{"image_size": 32, "crop_scale_min": 0.8, "activation": "relu", "widths": [64, 128, 256, 512], "downsampling": "avg", "init": "kaiming_normal", "beta1": 0.9, "beta2": 0.999, "grad_clip": 1.0, "sam_rho": 0.1, "lr_schedule": "cosine", "weight_decay": 0.04}
Rows from block 7, named by matrix and row number. Each number is 128 + 24 x the weight over its row's rms, rounded and kept within 0 to 255. All counts start at 0. Numbers have three digits each. After the name is the row's rms in percent of the matrix's.
# conv: 3x3 conv (model.blocks.7.conv.weight, 256x256x3x3), inputs 182-188, a 3x3 kernel for each
conv.45 091:087100081096118102097115119101110122134110107139130136128132121127143170138160172099099121092085101135131120093133149115163151159145113079067157044033128140143163148146151127138126094129145
conv.46 102:124132148115113105126089109115125128125117155122133135143142111147087067151116103117121130156151098122153147122122136146116152132107132130111119141137107110132119143129150105108113120093121
conv.47 092:119130130156141141119146159107155136118170124138150116096120139154140118130139123107129087105125108144108136092132117129189150124147148181150125152040035106005039101099099154103131126110108
conv.48 097:137149129119142102170150123133175187151164149144115149112127134152099128196142154140165165146175136168161170111124136151121114148110106126105094132148098101112122138136108152181107136127120
conv.49 104:109099137125133141128148135141127094119112101118126137109114145137108146131144149104096140095116135140129169108121117137131124118110133124134106116125117149114125134163146146190169119143132
conv.50 098:133144148130148137126121127150136088103119081137092111101097172111094144127151135127125092139064115150119145127106083155151110153122091136141149114123108098087103139131176112104151107122160
conv.51 105:131144142129106152124120152133101143122094123110102091144127113149152128115136148145114110126117117130138115134118104119073145162127136147164156163164133154140113109135135135115114134124138
conv.52 093:167141129160125126128120140134142129130112104138090114114104163091088126115131138122127123111103108123129125129145169103103170113087141122127136115189148108136122166113130157109131142120125
conv.53 101:076116116084152123107151101136111108125105120126120139123115116151141100159161123114116114121135134139137113100111151010094179073128174105099120129139126124148151139131140129115127136115111
conv.54 103:143132127134123106102129147140140130124140123154160123147130122136139154129131146137146130139141118137135135141142106077109144058108127121120117126120102140140122138119099126117107094118130
conv.55 099:122093124110134154117121135142125125144138099151120121115118104089132126119135138130153141073100132090106136122150153093123164111107144115099104123148113114141113106058155124097076120107066
conv.56 108:134129140126145139128141133143124107132113110125128117138137136156163140146143140122118147130113114133122109143120123116085139125105150144146152152192179159167140139126128119142128122144131
conv.57 094:119129146145144137120135123145107104123130102113148145086090153114103141151139139083105100114112124090089111129124137119140151117150129158142161132063129111079134115132145118092102122081122
conv.58 101:141070112139109145131171157120140154114124139081135147121120131146155127117107110105125122120130152107113107121090124137088145137134154148165159156115102153121126126125150149098108152165114
conv.59 104:083125154124170193099151147102131135100108152113089090116113126156138120151142103109131113109116131125115163147148146120134131113103116130133126142136126133107095113151129103130139133117115
conv.60 099:147123135135119147124137151107103130101096142155164121134138132126136113152126107107121102111139069078127117120078100065050128082097129146111104126110096139138138145142135135140132127120126
conv.61 099:142120101101152095099081079149144144100060109110123161103078082135111090107125136098125128120127122122125125090107133114124146138136108144100152114088106110099130147101129120143096115107140
conv.62 095:130100121096112118094104106140133061147138079123109143105120118129156149169150111113097101109079137145117151139128130130140141109149123129141116119103090112103101085043024089086071073059091
conv.63 094:154125126139111106122124135107138133071100133104100120124095089111131104077099142119143139076074108091069134087118136078134156089126139147106109153117124152156142177082125170087093164126152
conv.64 097:120110121161172128128144129105109125116129143150157162137113090131097103151107125100171142125126112133093105107164141133135137142126140143113110124094119122106142123081107104094067124124118
conv.65 112:167124109134103115136123128120112107167127121171133146088111138105134129110144134087067107121113109137126127143149143155148134146135113119113114098125112111113130126132145114139125129124143
conv.66 118:146142122133133131097107128117146150098132148097092110133139133134144130125141129124146172100101156102083102115127127106138149099120142132136143129133149128132138135127138131122147127123142
conv.67 098:115102126133127133140165150156149142167161154141137161123135148120137163156128137126108118141145157104126128100126156062090164153160154094084131103094142146139151131128134118125120110117130
conv.68 108:141136156132143150124125124127155151086147160090106148157141109156144106146140112140123142099126158122111149128121135058123164082121158091104129107128131138138128129128135108115108122132106
conv.69 098:130132132102136120104143144142132118105070108130088153103116107168157089132155127151141117155101122115115119162151131129150141094114102124133152115116111138128135118135165087101141123114146
conv.70 096:112141145092112144122146114088116167102101139125104110092102110136120155111128166122109117095087131148135120130132147124117123124128133116113122115142138084136145082132148087084135166121111
conv.71 100:119140094101133145103093122121095100126118104147138126107106110115111068118125096167136127140131125126124131130075079183159093111117101144122120106111098119113116159111099123149139115153136
conv.72 101:140078096172115106129112124117122069140118136121109170113070139118096102105133140156131091145103128089066118133154115152156118122133103114133117125141119133132126106094130124121120082113133
conv.73 092:160100108122157098096093070136152130133135144138125131134137127130134130175180164144095121143076127131088139135108075132135099125122094152159141123106087108080084136111140104147094121121092
conv.74 097:138101127130136133138142163084135100105133126145150095074104120105138146127180171118075095118118102120118141133121126112123106131143124131137128124129132118110119084086117084137139108147138
conv.75 106:136138138113144157126096127148140175118092109140137154114111096128121107137149141157091103141108075140154101109099103119118108123135122142134118130125116131124128104125077068205135100074117
conv.76 107:143120120112126126109105109108131132111121129110102107114135139144139109175166122101136151095095138087109127099144115100158134086111121116128139110124130122117116113107136118117128115105112
conv.77 101:113115121102112122105117114102119085096083095128113131063090106127131137152172148100101097121077131137106151118123147124148185134128175111087095117146094100132137162116142136146143140129133
conv.78 092:156148143144102132134108132123110121110095112151140118114142172097132139150136136129158150109101119081115122142104119142070131144100144159152127147113128118092109155150108149133074116106079
conv.79 102:106149096112193104118130110127155144077065108118141142143142122171100117142108126136130118156098115109089099126135129151133145130118125133135149140128135123139139133134104190211092133124104
conv.80 102:143152106162110118121134140072089116110125150102167146123109138137108144148155168070106120116101116094070074139128134141121133140135109137115135134065107130105114148158139175115128133142146
conv.81 097:127106138148118116139128120115143112129161140108134118146145119141137137161122136104157144120144124157154125160151189099022136135079150093131130085085130105130141120148143156129108130134136
conv.82 102:137146134148160101122126081105101091096121108082124135151141159112125144116132129101094105071106142056089133134158139119148151105132152153146168147097128155146130129140145111070096115103121
conv.83 095:084078087072068085120111098147162156167164164140157158119129128140145116181195174112142109144163119123138123108137114148181152124130127141129107119113081126121111126120140127144124145092085
conv.84 100:132109115129129146101106118143146115115089061131090081142120162133130140152168146134124117127108090135130141137129161106088149123108135084132164108168174140126122144129128138120124133126118
conv.85 090:154166137142155123083125140075089092074107133112096124143125132133130150133142135113130137113142162112125113107128155109140155104106112132141136126133140084110123189139126153098106116112116
conv.86 108:133133137114087109128085135137131121125114116135140129140134095152099088136151151123130134155125098110105131133145138149149156127117125133127124134147112125135124125098147094055073130073104
conv.87 107:102113126135126102144136126180119087176109086149147119118166135095139154127102136155169133165117159138108138115147139130138127144109119129120124144131129140112100114110126128163109116158094
conv.88 089:124092114146122098123119099112105127079072086118119118116164146104126145113106106134128137111145142134121118098061130136100117161138117123149144110149146116127103169099111151111102121106106
conv.89 091:159123119139124135099114152089090117111141125153162135092103123102084099081084126087100114128115133158125152140127112152109123149122129149108090146111103123114125132104149124060065142126132
conv.90 097:120081086154190103104139120140183182087159134080104123099094108124080094166142120154144135179144139195134147128104121141136128152131105129125117131098095132111092117096077170152074160182092
conv.91 090:141134099133114115114098129137137130106127128123136116118094123124121137115113136140133152110146172091094127129120145110109162131125124105101106095096104136150135155125124163141107136138131
conv.92 100:151146127128129108121131115115128110128108096136085085106128136113121128136137122097110112132117124147126144145175139166184146121126113125125140102126123124117131150121146135120144149140134
conv.93 099:142115118127121095137150102105111158094022102147163119142067064164149115119171152112165154121168153095111131079127128102148130129136111154152132138145107118122112122098134112124112127143104
conv.94 094:126097155119088155132176160111098110116112111150130106082078118150152147147186176131099132129105106134126120152138109130134119122134129134133119116071047144088099097106115102101134133168158
conv.95 102:149178137135145139136120114157154117091138147139120144104078117119105126145151123101077118115106123137136133156131122158120126118131122124090089113095100102103110155154113158160117144133098
conv.96 105:123125105110143076116106080114123122114167181121169181131090118106020097159111120118123139144089150199148160128136123144132114131119114091097123100116118125120113114048083070143075102137079
conv.97 101:136114123150114121132147149151161106167121111155090121087114137144117129153140112139171103093107106096067121147109144137144154157129102100113114106141109137133124124082149090049129172112164
conv.98 106:109140156083091126112066108150130117118118090129161162130102108140168149108076103126132129119144108147138130100128162100153142132150120156133084147120103156137129106121110122163133146099132
conv.99 099:131127149144155137125109105108112150116057106166111127087143114104179149126167149099172140119159142106143140122116149130102128113102113136130118112110111111109120136158129167139093112119102
conv.100 107:145177152118168144115143155101110118142108124151137128142127132146156128142152140108098149123121080128134110134124144159166143151174133125114118115100087119098092106122131124151134129143139
conv.101 098:129107120136162130123144154155106114138124107103136129114135133101152171165196158127111136092125138084104138134152166123116151157151135126130142118124116109109128111089129149178108121135153
conv.102 104:097099124138109139130114116150146162114128155109084120131143125132114130139129147142139098133130113139144142137177153089075128142086131123104112146133141157148139115106141152110141152120122
conv.103 080:134105160142097124138105169086093136116105095097072113085105120124115138143117105129125116112123114109107108120121148141133141129128140126086110104058099102049090133086142049061087075060118
conv.104 094:115084107119128144090128143123125109117137098131129121134097130150128106134111109099123127143141139147099131122146156128126136168131128125083131126076130137107126096123123061076091090084117
conv.105 098:137120126139147108135154130108120102121134144099141152145114108136082062145125126135153142150113134124119155123123165127128146121134131135143129122149116137139127160111130088101062095084079
conv.106 093:108127146143134126145150134108163118131137118151142101118124126138118115148123114095126120115122095098085118099117139084109130121112125134129135116119115112111120136099103121097059113109119
conv.107 098:132143165131129115106134089143074110130090093133147141117127086127134100125118110103115117100119102141116133126108123158118106165140145048054106064061113106099112127141130131135111124115128
conv.108 093:119131123071080097154130117101137129111136158121121095124110116096066109135114132156106116194100115169151137160119155157121136125122168147136093162163090127154120108126132138109116131103102
conv.109 106:137169100122134132124124126117094119114116130129126124105069087121115105136149173116049128174111105175177118123117101135116100127120130112104103130121122146102137102094114117136114147170135
conv.110 101:179122108137098118109106134142130103114108104082088108154122097147149090130142126085145127077117106105113163131143135083128163111108112111109093106135098128141130202087084172030080195097137
conv.111 099:129148113128110127114149163137155101120146132113144171128152172099137164126136133089121095109097129136129111147160127129133120133162154137115114098071142136135172147162140133101152143135164
conv.112 101:109131128095132141113127123125128126104124131124126104160137146154131146157153131134130117081133151068142106141144171118123119129116110113116161120123153127125107106144139126167171121148150
conv.113 102:135124128139131145090132125140128119128127104116127110125133116131190133096140119127142117145140110130122132157113105134090143159142127105119119108155131113152139131137130127120113125145124
conv.114 095:163110098133059091131094155117121108121137102127130109133137117092127108102134175134143129108133128091098118120131157126145135148133113120118095130151090122097075146055047097032047089106140
conv.115 098:124130121102149130108115129132095120128133144127177176093073120117052081147107113118095113160137120155137117111114112137144120154167132134117131129105111123088111117109162141175109129131126
conv.116 095:099110108129125084125125102141133101099133149110125096149143114116141161131098117116155144097096140131120122116137125127169172142153156093097085103137137071122145132144116150141120080088140
conv.117 095:098094115109118112110128140122107098129138125119104108109119116142138123131133113085131091109110076136119128140134142138135144145116114138101104136114099148119110149075092144089112166141125
conv.118 098:127145103099118128138149132157130097188097075151093088096129129108165137075101114154129092157140124102121139142157079134142110095084141137131105134130103132123101100076117092146129122202118
conv.119 098:133123096145115080119113131122117115133142130127097113126139143150140117181118099049131123078145143135137135131148147111117142125115118112119149114141135140138109135121130134079121057059120
conv.120 099:115127130135170133129180132140132134084134146104098118123143135120119109144108099122124140155145128159144162154149143148138122137130107112108095115106077136119105131112124132113108152139119
conv.121 100:096070111144156115137132088157147140144165171118121166135164106098164122131120146146147121109148118098114098141128149121095150133117129113129110138145114110140130107075126203142084175159107
conv.122 099:136087075141060060176165157143173142149141161135126110096068161076024116129115142134083103129101114129128153117127119116148153104130133118120127119142126116130126118090154086055108118077130
conv.123 099:128160172122128133135142134105113115143114067097137130123111114150153130147154124101137099116162148119134171125137091112123090107151118142128136120079135125103151135145169096096153147108154
conv.124 099:114115140145121124138124125090109100113148114101144120106147158104156165131106146130113111111120104140122137155160140120098130127087120147142125148136131134132147096136151141116129147123117
conv.125 101:133133157115116151136103135122079067141095086151139113152145120172138106134140143084088132099124129133142123132104122138121132140114151113111107129136109099112126154142148130087121175152147
conv.126 089:135130117143104140133120135130100086161132117178128085118116123128148145140129122146111108139094098133112125132128117154132125148140111117121102077089082103076105131120104143148134151142138
conv.127 100:159119100133110068119140119132112104138158115108135129165146140184120134204211146174138091157070099157086160131103106177123130128115124130116131121120128132096117171103127124162120121159097
conv.128 094:164141088149131086160148110097109094105158140063127126151095134123080106164152135138136107134120077105093111131121144119108145123123137116135120119120095136132112141127145123095092129076073
conv.129 101:145128141141151136133140136154113124147095118141130178135116119131095103095097088085125107120111148131127171143118125130086127149128149133035049089025056087065094104097114099098091114064114
conv.130 100:158139112132126114108093104114117124109113113110112095116128121118134141105147166095137124121141076127156112134126142090059112145098113128146140125189159111116128152136121119115120122116138
conv.131 099:145164143151114079147086085142124130137121149154149120141111106151147064116116099115109134152155097134147117132120131121110124120116134136113121123149126123146127119136140130067038127049036
conv.132 093:126135151082097118122125136108109102099109086149137105163144148093111134093129129083111071085121139118129160120134115116117100135148140130139115145142117142139120135154117136109125165139135
conv.133 096:134156136122124136120108120145141142149101140166134123171177150093124175165138141135166163117075099117072127104090164119092140130111127107107134116127125118130124111078102119184077081148084
conv.134 098:147130114137123107152125121136121110112115136121141142130093101115062069147147142122145123176134123135109138130127137153128120146129123130135147130137115122129138136101153108096103115114130
conv.135 099:137130143165109124131105091125141148116157160119120114121136117140161119131135110121136108111140131132109096158162130097151133060130150124138123136165142139152123157165129106134153115119111
conv.136 098:099084151116120119138115127125135139141126116135126118094120119136131110136155131129116109154107132159127105133141145103122147143132100112116135120126113138130129107096124103123095107112138
conv.137 097:127114135127068103170113132150139087159155080122101097080110119103129139159161132123116108138112127131110146152130136122094151129109140127111142131111116134133123126146165078090149117101141
conv.138 095:084170136088128095125114096106144124133105116155125112138131074155178105126136104094080152133131130135147111143124110128127103130124114093144132088112151123130125093144075089131104109101096
conv.139 100:149121098169152140132134145105124138111131133120111143113135134116108120130124140095098121104087122076066102124117147104093145086101154141137113148184135133135145135114081137146102135123114
conv.140 104:137115115118122143123144140119129097133120112122094100137123108136143124145142138120132131111089123139091137107119153000069161078109144131128130121124117125123124153126143123120139136129158
conv.141 105:132146130137172126107097114122107141098087113126140129112127146128120121154142127114101128125123128150142126140139128146128136133108135115117124123175163115143150138143122130118127137146133
conv.142 099:112098119074118084118129078135139113126140142160119143122139150079118147163145175117133137049103132080114114115119148140102153133104137134135117112162109106136135108097146140152046094119086
conv.143 102:136145153138137143150136157173116088164120073132133140122127125134134113139143127133106114098132093114141118157097138148101132131119135095117114110138135136146131123130110094134127121099075
conv.144 100:111178142133149130121127134137132156131084132159165183101085108123093080107139120121124152153153105118117136130123106124164110136115100097127123098138095111107105132103136130104101129092123
conv.145 104:125143106125122104103100109081077128124096137144147124146151129132128140145120138145116153123107123122128159143137127121139161132139137149101129073000029093036100135143119121119116124114141
conv.146 112:108118134125120136146147156090086086106129130122163164107095135048048106096075081074092088071128133100127165130093092125117122143136150150138137142127125145138155110134129152157139148147154
conv.147 097:145126127145156132071092083085111119109094063110102042114152153117135164119136144111111123119134076138140084121082115111080101163156125119137120105150172103124135150136142135142140130112110
conv.148 107:151108117138118118150160133145196126161150148120101122104106149138138135134151143115124092085091113098101120123118107130134158125123119121142119115148125121125140103063092095112094125097123
conv.149 098:116100133138152130126139141149137136173156119146089113123130161148138178184201154140094126091052144138111146138152175142130140116107131103125122077110118111080084106118083125184126125117138
conv.150 096:119071088135134134103134178130152126118118133118095129136127123151129144160138132153134121152124100134106102125084129129046111183137126133162139119130120114102109137124122120120125126117149
conv.151 096:109123166099106123149139109141145116144116148141136131106125142171154153182155137125126148148119127096099145124124143109142152111129143112083127070024082116079124124144157092111143116091111
conv.152 100:078159109159178087139096109156138138129126150147169152152180135129111091134096102083128131114178137104152112109124131128137161132137146125109085105107111121129129139169106199174030077019040
conv.153 098:104151132092118130120141113130122105138136127136092147092101119129118119133090122124123107119135124115106149118122131117164162105139144125134130103100118124110113115147138041110150053112130
conv.154 098:145121125148111148115130150101092117064051063136102093110087113135111118147142142140117134107101124112097131123138153154131101131137141118135136110156132139127135121140147143119131114124140
conv.155 101:165155143112124163133092132110166192104114164122114150143117128143139117126100099131158120148196126127095077123156125124154117120121096106108133089088132119097109171157148117116135103133147
conv.156 101:125137099110112078136109083122134114109110137131118123122105123133137136169164137142128080157095080148100101116122125077139157101144155147138148172146098149131099134128137118121128152138116
conv.157 102:111121125077129169137172130136159153088107138135076123098099119117045096172132097151119157161089133194128142123112146153113132129107116107109113124127111113121117135146116098118150136163135
conv.158 102:116121137132148163100149159107120155145130159146142137124125122129123121157138137131129131150141109132126151134124151099077162098090134118110086108133100099119130152133093124141094126125108
conv.159 099:141156187086071127137099122118120104083081115093105136152140119182130107099103118141108068139097097121123120117122118135150145123116105121092106140103101140123139131081104102000040160107135
conv.160 101:150108119110077122137113121092119125085071112129112100113108117133122120132132138143151124150133106100117130123149153131120125111135120139132128151157118107121129139110140082046145104107155
conv.161 102:115098144116129143128147138148103081156116105165155144156147140167148119127134141097092116086113103095129133126124118098140150139165120103090090084074071097080109130121129118125119147141142
conv.162 099:128094103118132137146154157145122125123095094143126109130153111138161085103118116110129104108123086126132109129115150096075154134136131113127134094117124096101132126114112146117103137135145
conv.163 106:139106124132131149140135121124143127137148121153139108152145147115119136135140148131123118113114112153147151053112149029072133111110128113096125113098120140116124145125144128131127129121127
conv.164 103:114094132114119135101118123116144168140130146112102106127142131143146154143143130125116119127105094118132132132125130098061110112074113123128143116137147112134133142119126092125123088117122
conv.165 095:095125104089172140084094110122115128117107133135131097159136125141151136145157124105117100108138122104110138111119108092195102089180084131136126147124119128140138154137144122125135119120115
conv.166 103:130122126141140141101114126151153113137094085127081095092116140121178150104130142123108105138105117130098155134138100147140108107136117087060160095021112150126156124133147117103139130108165
conv.167 098:105102153114102112141109083101107159101089087136133117122116110129151133133133092103124161119154114141154089140150109121140159109131150105100155082059119149137147099098181085032097113091115
conv.168 108:137120100105093116126139136130143136089160147120123129146134134105117139118128147096129139079139160103128118125144132127151123107126117156129115140125125121135124144133130141117133119110124
conv.169 100:096130143128126160123136132122152178099104100156138089125118135139158128117157150149137103114117083135121095123139151154141180144150141169151148125087085129083068137129150142104118125106095
conv.170 108:166131139139127150126119142139140154099114150150127121087113105116087127139107130126138161074087155120141138137120145132100143130126123110113141136135121117114129112141143110131134114120110
conv.171 099:112126133087119134133121139119112109098075097123114112098088092115059062166118113116112177097092150152152137100094129131135137141127150139125110143136097110117122142148174095050091143121149
conv.172 095:110115143117097108116128122161128136132121130127139134111129119147117096156121107137134109174148123156139143117122096159161125171172132108091120126096111145111097115105140099109125129144139
conv.173 084:101092112113097117130159175128149116134142097150170098117130154093143169128137132150172146156129132159140152135147135105109149124123140112117144098068106132135146137143141108139131113137166
conv.174 109:143156126135135108101103113100073141127095150137140139136135125148122136149131144134134157135129082141136128138135124111130154121128147139110110093090090082077114139148133133130134138132145
conv.175 100:118130080088160080123112111158118112124099126146140133135137119153127139136155153108131132127106104100093078125129137129100143131105103140122157134113122114124140126131140153191105112120143
conv.176 107:160124122137084089134088094106107129139123146108144158079114156133102135218161107110129103121168128104119114125091146131123137139155137121127098128128111156133131139138130162129127138092110
conv.177 102:131143132122152130132123123127134141098098149120121143141075108150115111123155143140132112153120116108105120122101123151131117114135126150140105143154123126132136138133113133173121126110113
conv.178 093:102132111120146139114087096099107120084075120124109116142118140128118123133171141115146132146114127111127127123137120130162148129143134109128123109159123119123100106139157069094136088100123
conv.179 102:141110103129163146136129130132126124094110142101098121138102139123064089158160123144132100159116080107094123126113121130127133126141144130128142133142119121134130133137124139157146137140127
conv.180 099:125138110137143140119124158136147147136098101152119107123143162145129125098100099157109154136107148151117115130114097175132089127088074089105146089107160141137131112114105091122149098140149
conv.181 102:113127128132142122112101128151099106147078072130092088108088149106093145109135166134110125156108132120117135143115106152157125120124112112076143135097108188162151120107126155162120135144131
conv.182 099:162119188163082119153131142117128137104114112135091083105149135103153181119113141106128122111143164090136161116145160147126120093080117116120123116119100111106141099098138114110126144117121
conv.183 095:131095127126096158123121151128119126087074137115093130140156154130112114135127127121138132161108130136101133086122181074128188153135141115134155105134132124122085101093165100127167139161152
conv.184 097:139136142136164145156145131113129142123095114163108126131125147138136157149174156125118132107116137122134123141097129163122119137127116122141115112138114114115108102154128123251176113154118
conv.185 085:082158108071161112065079088134107123131122141128152147119111113119141104128147130107124118109155124113144137093131077157246099091117053152130118160149123120122121115094138120089126099085128
conv.186 109:146159129144131102128105087092119138133139138132146163157133103160156104112127116093116141107151168108117105136164121172184135129114091135135124134116116150123123122127147121113105114107126
conv.187 105:180169147154169157144133121114131151108108170129110173108096121110088142117106134102100114094077120102107144160153100130120097105111116107110112040050088039046101148122103124119091119102102
conv.188 091:073132160131107093148115080138132128134139144125165146139148127129157137127098091141127114151181143134149153131103096154124085134114112095092125080081114145145122075159154100126138129070076
conv.189 104:155123128149133148147133137120112094132116091125159147131099097129133118134153131102127093138181147118164170138152108124142127124148124172157165142091150160114152175148135128116101100091108
conv.190 103:149106126134119120132125125139152119155144128105121133121134131110130113144116095101088110084100117078069111106110098125147120090127122140124143118125142113113125135133147119118120110115112
conv.191 091:125159099112139099121100090158135142126148152107127131143139106144166123104118117155171130122163159114158160129133078147195108076098094128152154127141139124109118123116110138119115108106144
conv.192 097:128149124114128112145108093128141135122143168129095065096127117110083111153131145140109154123131148157168122115118171160105125156109139114105110119157123140170130118106108134135116118107093
conv.193 103:076127136109112122146141138128114111140177136105150133116124110112179106141156119123133169058111160141154153107134138144118136126132117127134135111142129126125119089083164130103082143117125
conv.194 100:122166119141170083117102083134137128085081123103072107091097119126105073145141101143148168132126125157145135127118098122157107125138124081100125119146130137137130126162152074052110153057125
conv.195 101:122148077128132072119075097126145161085134167098137143168124120142148103069136128157116162164130134123121135148128109120127132123140153116143138088158151100155139113113124105141121116137130
conv.196 097:115145143120180183133136123125121154124084127133120102125097104116143147157173158167080128119104126087109106167172138073141157084121145132143125087119132123144140117147116089143159134129134
conv.197 104:128142154127106133132121121140106134130103133131130129120129110153130115120123151152125144112110096125136151133122095125131139121120122158109151078000024132061107112148147111130142145124137
conv.198 101:126097090075082095067044104139123120104092142128101130108109102123142118134153141143111097188102134132095152147129114154132131159134134112121125120119106092112125127100148135131135107094144
conv.199 095:158162164151156147098113113136126147115101125105105113112138137130118116139118083136122111125081122143093163100100083128134119103116098161116127110049100147097135153149167141117127131083126
conv.200 104:138138145134148152124124118152130142134093116143123151144118121110093110088089110089064107115093106145118147161109109146094100140123141076054058047053046065055055109099096106120109109102108
conv.201 091:127139152159103117142132146112103080114132113094143128122129154126108134144132131139111086167153123143138144155147102144135101138144134184141131162104124145116129122164168138097142153124143
conv.202 105:138133121123136141116119133167111099095046091132135143108098114138115127114141155148133149136080125101084144146130136140121114135126118128136139127137113115116124137127139125141134133119125
conv.203 099:123166124117127115110096102129141154119121095118106104129122124144134099118131112132134088140125116119126126182189060193217109072077102133119113134106106145132125119130137137133130137102135
conv.204 102:163133126136125135134120122121126102121204166101156159170147150058027125106072168119107142127089137125121152139136156139118133137121138113096117123121101122143120135142137124147122120128103
conv.205 101:142119091135131097123117143128100081136131127173159108141149113141162134131116118099099133111125167088126127146127108145121109137135121129124117127144113120124103133085137115082092137114132
conv.206 092:091132165125153150104143131151129119126156164114138109163160129141154127123135130125149115107132140093109136166176155145188188119146152082073109066075093119111120121108157099111131098101122
conv.207 101:149178114136156111091081117088110136118085130137093096135129128148157130124153137096104096138133080158145114132148128150165131129134133160178126173237150133128121140141124137145130132127143
conv.208 102:119131128126091098137120153106144160081095150106138107131095112128071068113114114119117132120136104093132145106117123124134115122112110123122105121152112109134113145169153142120135141123136
conv.209 105:122101085119088119124110134090124104146169122129144097117132142122130140144126137111119121131144140139154155125133148103090111120105116123145155125120130144138135126137134134127123140113130
conv.210 101:118097112116082084105116104118107091104128108099142148116137177115117152138123130096103086124107102150125136132121093140124123139120132138127160133080135136122144150145148136116180126148167
conv.211 105:148121155135128156149122133123102131130071101137110147108111147094105126105102102092101104123098111144131168153128121130096125141127136094059074064048018087049055105096110076100090103086103
conv.212 107:119114116111177120126142093192147129139075080141106113110117127116111144127097141156130125137105117111095105118124118127106130121109129132105137130118109120109107113075115113191106123173105
conv.213 112:128124154136117140123136136125128100110128121137095084107124131136120141141141149121123102154124104152100117126134108160165094141141109148089102096000024088000049108138136116114145122126131
conv.214 103:102106122113080079140128119147103091106098070132162145149132116147143139114127129128124113112087117120110153070146142062181183115176156114120116122135107132117094103115111131148108137142126
conv.215 102:136132157142090107143131103145098090158123078142151137121089091118100078129122103101127110111149166107128137145122134140110121156135114155109120129043095126072082127119142082033083126051093
conv.216 105:089113110125109127140137140126125142141164152127126158104151176126141169168166124067110131104099113158139125112113165133125134107123143124122131121104104129111109149151155182132120127134153
conv.217 101:154171111100086106114067093127106138155092109184104103121089086077146121089138157124140123078087095088107146118113146130131132144156144118118128116110107111100122122082113102082114092092134
conv.218 101:163127109146098105166122138119131111115067094100124147102097120138063113136128165127118118134089109106089136116114133135109149114125120121110112129127091111101106131106137124078088144115132
conv.219 098:114124119130111112121087114133114095103119124128068092098107071137133098105126114143147139098104133112124136129132149112100132119104130127123128151141109119137122115131130074065119137086151
conv.220 108:111095137134123153131135151137167144105130152128083122121108115160173122119159133134139116157139145146111120123143144086136166141129152136149148143128127158146135123124137123111120143119120
conv.221 099:125150103109093118090122131121109115098157173085140143134137106147137153139125097125113145127129179121148135119131130130156144116134104131133097114106093089109126120134148123109149128141156
conv.222 104:116146122120153112116108112137142104116144153110089119127124123134125112143159077153157135174142144166121117099123145142130126135136118128121130148132134151133130132146131110127141117113137
conv.223 103:122130146107139128133115105148152135136156127087095100162146136144113145141138165142133116146122102136118119175185182087115173094087164101091114121130127131125126117147143082137147126108113
conv.224 097:136131093136117114158136123149167178133104150129093109108116128127116137149141146154167130132126107094110132126145147128122135114126123138132113132149118131135117147115109132139123131144148
conv.225 105:134126118138148131140145139119106101112123112122124162130105099124129089133113117085131108099159148101107100120129125089134125126157129171142163129075138154130148124131145061051094089049123
conv.226 094:138135116152115089123133144089118119105133133116108090147066122142093108146179154131105130119104144137130161138135113122138134108131143115116108096111108131116135154116158137105119143097117
conv.227 097:150148123133108108135109111161145105119153146100133126151120113128103130085082115144127121115114155106110132128141126107128128086120109147131116136094102111083103153147133138112101116101114
conv.228 102:156127116138138088145117108120175145054111172108100151085077166142088129161184169126112084189103137156126122102074110135094121151124129132137151122135146114118113127127129109156144114127125
conv.229 101:141146141141144142121096128101089133086047114120112108135128137155121140112118138131121127129121092169168127136147135117114138129109124146129095153167123124124128144151144137131147134121137
conv.230 106:146130121147119132142132147134152132109190176108084148109071145033049161151123160163123103147103107148110118154163127110115144128125162149125146127113131122133143127117129116133096104117106
conv.231 098:102111110118141120133109099126166174119131163119072105112103093129083029169176151088135163138186165156198112132113115155124102156122080100120125133160146141140141147135106130187130100153102
conv.232 099:121139163120159153116164151106090143089101115131123141122117153102074170142152182136110128125062121175109132131100158140072119135100137141121128148138133142118141103109137125140113112130118
conv.233 098:136148126119133137114119134082100123107090090119121121088052084143172134153168112086109144090100119088107113124152132111148126133129108120129120115128118138122108132133148118130159115159164
conv.234 100:123123133115098073099130129112150136144170153127122131129113105154127131168157138132123093130089095140098112161144139148095132124070109158108067159117062150131088113101094112130112133156136
conv.235 105:138148131147128127141128126103097113087111111130088080092097125095089118109119133122122134138144151161147123136126153151111085152123119118135119130156135117131131119138109150114118125124112
conv.236 100:139122122124130116072092133124124101084109080102117131139134126102105130150124157115142119146114100129137154121142123125122141137116146134154142157141100125099090122138150096113139102111134
conv.237 099:122117146129109136092091103120128137114086096120106085138145108119126139132103120126102142149114126149147139145118176126031115127072123085111137118128163139170167090104151111146127126159125
conv.238 095:154149119141102096139126106102129127113137119098118125127132103143124110137121122125131112105122084097104097182156118144133148119112129153137108157133090143117092151131105142120061147129107
conv.239 112:115156083123184100080083091112113128132115142147125135142117130151133113140139105126108118134125112135127136100085073245190030182147045131132132169158121147131123134129139125131130137139140
conv.240 100:140142124139085104127074112138100089086102128094128146120141097112153135135114128153185114147139129092114145102111116154127123160153135110143164107114114109088119140096128138097110153125143
conv.241 103:127105136145123148128130137140128120137126118138150111118140156142131133123118136138126107131124098130118149121114100127131145125128137143043066121000000141056077128140148141132142129120139
conv.242 109:146140164114108094126125118143121098136121107113116128120146144133135147149135124134145137085127169097094153116087094139121110148142128130114121141141134139142124106134148090103137123126141